python train.py --dataset="rendered roads seen from a driver's seat, with toy cars, trees and houses" --image_size=48 --arch="unet" --norm="batchnorm" --block="plain" --attention=false --eps=1e-08 --warmup_steps=1060
Rows from block 5 of a small segmentation model, named by matrix and row number. Each number is 128 + 24 x the weight over its row's rms, rounded and kept within 0 to 255. All counts start at 0. Numbers have three digits each. After the name is the row's rms in percent of the matrix's.
After each channel's rows are labels from the 100 images, of 14848, where the channel reaches its highest value: "top examples" is what is common among them. Only what is clearly more common there than usual is listed. The data: rendered roads seen from a driver's seat, with toy cars, trees and houses.
# conv: 3x3 conv (model.enc.1.2.conv.weight, 64x64x3x3, each kernel summed), inputs 0-63

conv.7 103:130095090093083124120118133122152150139114115102065145091080127125118097100136119102098167123156163097114137112117074133118141134156119129110111098114122090130116081120110155150130137123149117
top examples: bends left; vehicles: zero

conv.19 097:140110142080071139113144098121140150134089090085142137142124139118119090105097103119136175127138142091137094102114100162098084128142127097149131122160113117119147103113149148173121142149140144
top examples: double yellow line; bends right

conv.31 097:088095097095089144128123111139153110123079143129106098115107132137109102096111128104144141118124116106145126067154111134147128130160127121079185092158099157118101129130161147120110144159121136
top examples: truck

conv.37 111:106066142113094131149098148150165101091110150136084131103123086129128122116159134130111149084101119125110101155132159121138114117085121112118157068110122128124130141118127143102101119085126093
top examples: bends right; vehicles: two

conv.33 090:124128137127113133108161135131122168103106116184115090135092104138092102145101119102137109124110100126135156127104106112112096118092125126127154106108106104079144137112082197128092155102130118
top examples: lamp; crossing stripes

conv.54 083:150118112129142094137117144083131105156136093051117064128115158156121101142136166129133155132102114127123113132161155138142131101145107146137163111133103127100155116145101125077118153109118104
top examples: car; vehicles: two; bends left

conv.61 108:142144127072139145146089175136127117122048118137124078125120110104128100143109112123123173137133120122116131087142122124139123100164120115120148126139114118140120109108148179118083178119108114
top examples: double yellow line; bends right; crossing stripes

conv.26 107:137118163161124164129113107125157146112083177107149072110128101114152136083088116086141136093109118131140149120113112138097118138101123102082161139143128097101118103149096131134150127132127091
top examples: truck

conv.12 098:110108087146137097112135155081137157098109121120128079134093102136130125071116143117137145114140103114127101148120156152108111115128122134083116124125093156121149067087165154100126135133108098
top examples: vehicles: two

conv.56 096:124119115116138109128115143143109124100169091157108085101138067101092126102127119107104131136116154128130108141099097129149095106081173116119137105121136126105143080112106131112115137074116084
top examples: dog

conv.57 097:093077114129121137109130109132154087090148121111135105132139149145155089110110107082151136124098143116111159116109124088144096170103124128108132126112114086155104081120087127100139107165119099
top examples: bends left

conv.0 104:131114185132099118131121161123147106166098117112105100108113158083107090085163147075120134164161075136111132125148103134149124100135121120133122087131113102138139107116138137106115133081118141
top examples: bends left

conv.41 115:083183113095119102132121085157123122156132087111095172143154134172129084076155116129121117133133162128133146104130163118151133130169098137114135120091121120124139109099104085133122138129114113
top examples: bends left

conv.48 094:106143101145125102125137117150119121109150116082121116119098108119142082111147107134126106125117134096128155112125153211144093151088122158124141113132158097104116116122140115135089111092136065
top examples: truck; bends left

conv.5 096:095125070150106090094106107134148141125081149148113079137136094132118100090139153119146193096104132110123145132118109103120120123129131104130114106092156131148137106096115089116133163105136133
top examples: bends left

conv.38 087:152098152124123172112126082178121129140139121145086131141117080119133126156122122108132122132122110165139141138157153105104085086118140126133106133112116119117117148099098166085070074128117132
top examples: tree

conv.44 100:116089129123113155145116150114131143103137108173123108133126106108151127116113134116153163134073147083130096138091133107137121093127100116077130162070111128124173135087100114112116159093126132
top examples: lamp

conv.2 093:145143144068060153143176123118137127126124089105131146113128107119106110161112106121156123120122100116125166133156113148206103113143109103150144140133129137094155129109168122127133140149116122
top examples: car

conv.24 094:119129098092113129137136165089138107112111105114138110144099081141141067107094151118169139118158103083089121137094135147135090091120097131152116123121111131146168166114130129126097142119139098
top examples: car

conv.62 102:111157130150124107148119108110153113133102142124110118106104119089148154112084149082112142123075110130127152112113139157142124135152096095142145128094144060121140109067098147124132102099153122
top examples: truck

conv.15 093:155073108126126122100170181134114138162154128150143121141137136154118126136159123123114147138125132091137134157132107117122130141104106106110090153126113110090078111107076177112078137102154124
top examples: bends right

conv.6 110:088122143120103116112083112125157143075129099130149146160121135144126115107073080108121149126152148117094093130097125122093117103120114166122108112089113146136131132134109128093125146063113105
top examples: car; vehicles: two

conv.43 096:132107105148114105173105125142152080093105119087100114096099128081121083138156133088111110130140102109140121098146097136127112091178147115125113162122155101122155111100132157131111138161122133
top examples: lamp

conv.13 100:131127155125159157151120118057151139131144101160108116105162129107159123122104114115136106120159141132105149116073101127125158098105129079117112099141120119099114163134163095144140103110092163
top examples: double yellow line

conv.51 110:082130107150129111148121047135172076112132120101109112117138097092136134161122095108111136148121111135119101119133139104131141117107133070098116110100127091108135141127134145140130096126177136
top examples: pine

conv.29 112:134129150116154115125126161137092124157123123099134144075128151098148164096163112092102088127106117080130107117109095143069139122119135146069128140126121107129131120134132115148156094173155123
top examples: bends right

conv.60 089:105121104098129146131157143143085102112098106169096128067125082101125092146135116122126121094137094078151113105118139127121122161118141109105154109108110101109096120094120140083106108152132136
top examples: vehicles: two

conv.32 089:129080124116120111130135044129128108129078099124123136134099097142122068129102127159130137124117102133137147149133141125142135122136134140130105074155154137104113086102129104124156073119105128
top examples: vehicles: two

conv.50 088:092137107139113126123117083121110132093136115114148155148124117154140140148125121095090137168122111088141098111127149116126116137096138136113134114113102122115155126109122132050089102076173083
top examples: car

conv.11 101:146063130116124118112124153178134097134097110088134126131095115121124165132139107155116085162114103122149110159154128105135083170099154162143130129145145155106137127092133164135087108148124121
top examples: lamp

conv.36 101:093156105097100063132104164105132123085131157154142123155160134143138108111141124134092136148102147132117111123113148089106097127118134107169133082143118149077123137139120169130128099142156161
top examples: tree

conv.58 093:141125136140126132105117158122091149117135128142090120121124135149126087154162101126124115091091106162167120121128134134135186117166120100133111108099087156193156104150118111076129100136111117
top examples: tree

conv.46 110:118097120086126091132116077166086153107161129117114138136126124117111080144121108140155127091144135134101141130136117093137179125109150086136130136127112098067124132100145145157105096105158116
top examples: pine

conv.18 106:129085137125117096122131064100144092152126114082126089131126099110139135102157155132130121155151124148115090150116136125128146156109139088144050115160161114136141112139138090117127111105134122
top examples: bends left

conv.8 091:155108145166094118127115149135148098109147137119106092146126117145122157098162137122134102115091136128108103164132113071155132072133132088125106162120169094112180128130139123128133109095122089
top examples: lamp

conv.59 099:124136141162114140140105131117111159091131095131117089105093123133132160128126124120137135134161120126169102142123162077109157151074162105138129102129131091124149059105113164121119088134133098
top examples: pine

conv.23 101:119084140116074154076103144137158102098118103114120149111097085106142114145147125077102114104075109117133121108143147121124128114108133102131127128115117142106125113057093128105125128150133109
top examples: pine; bends right

conv.55 081:124128120086125086108132113102100138161099123105123084121130108148086159127113134103144145146135125156122119134097113146128131115089113126157135092163089149132081106142097101125080171139123078
top examples: straight; double yellow line

conv.53 096:113122092119116101138124139122097139106107103095135095124112122137112106127116146105099172144166094079122111102104145148153125134073070115135135138129134157136107138076128137118101145161102080
top examples: bends right

conv.1 087:128132085099081100107148112173200153123128134136105142089115136113133133129136121078169140146159122103133139114077090112123114128094119144116095133118138115109136068136139116121115110122115126
top examples: crossing stripes

conv.47 118:136112117121119135148125107110134095099161085147126158110116060160130114128138095093140126124098140112144139146116096110107118087148112130105118136135158077115093098065112120130107157109158127
top examples: lamp

conv.42 099:148150107135139116095119120092133093129148098153106130095114116119101145130117108079125116123153129142147124126147136107104140099172111136196119091118089146157116145112088154095093176108117108
top examples: car

conv.49 115:124100118100102126125123104105170137100119113088102107117108078161161082082150134091097140144100102098113139140139141103128081131164094123132131107107126158128142102120128143124096156132164151
top examples: car

conv.9 110:111109169098159097148123090154134099073147154128113177125119117147135127122102085120137127101085105116133111103124173119116145151137153127103121103117115114134156149118098156083093123107143089
top examples: pine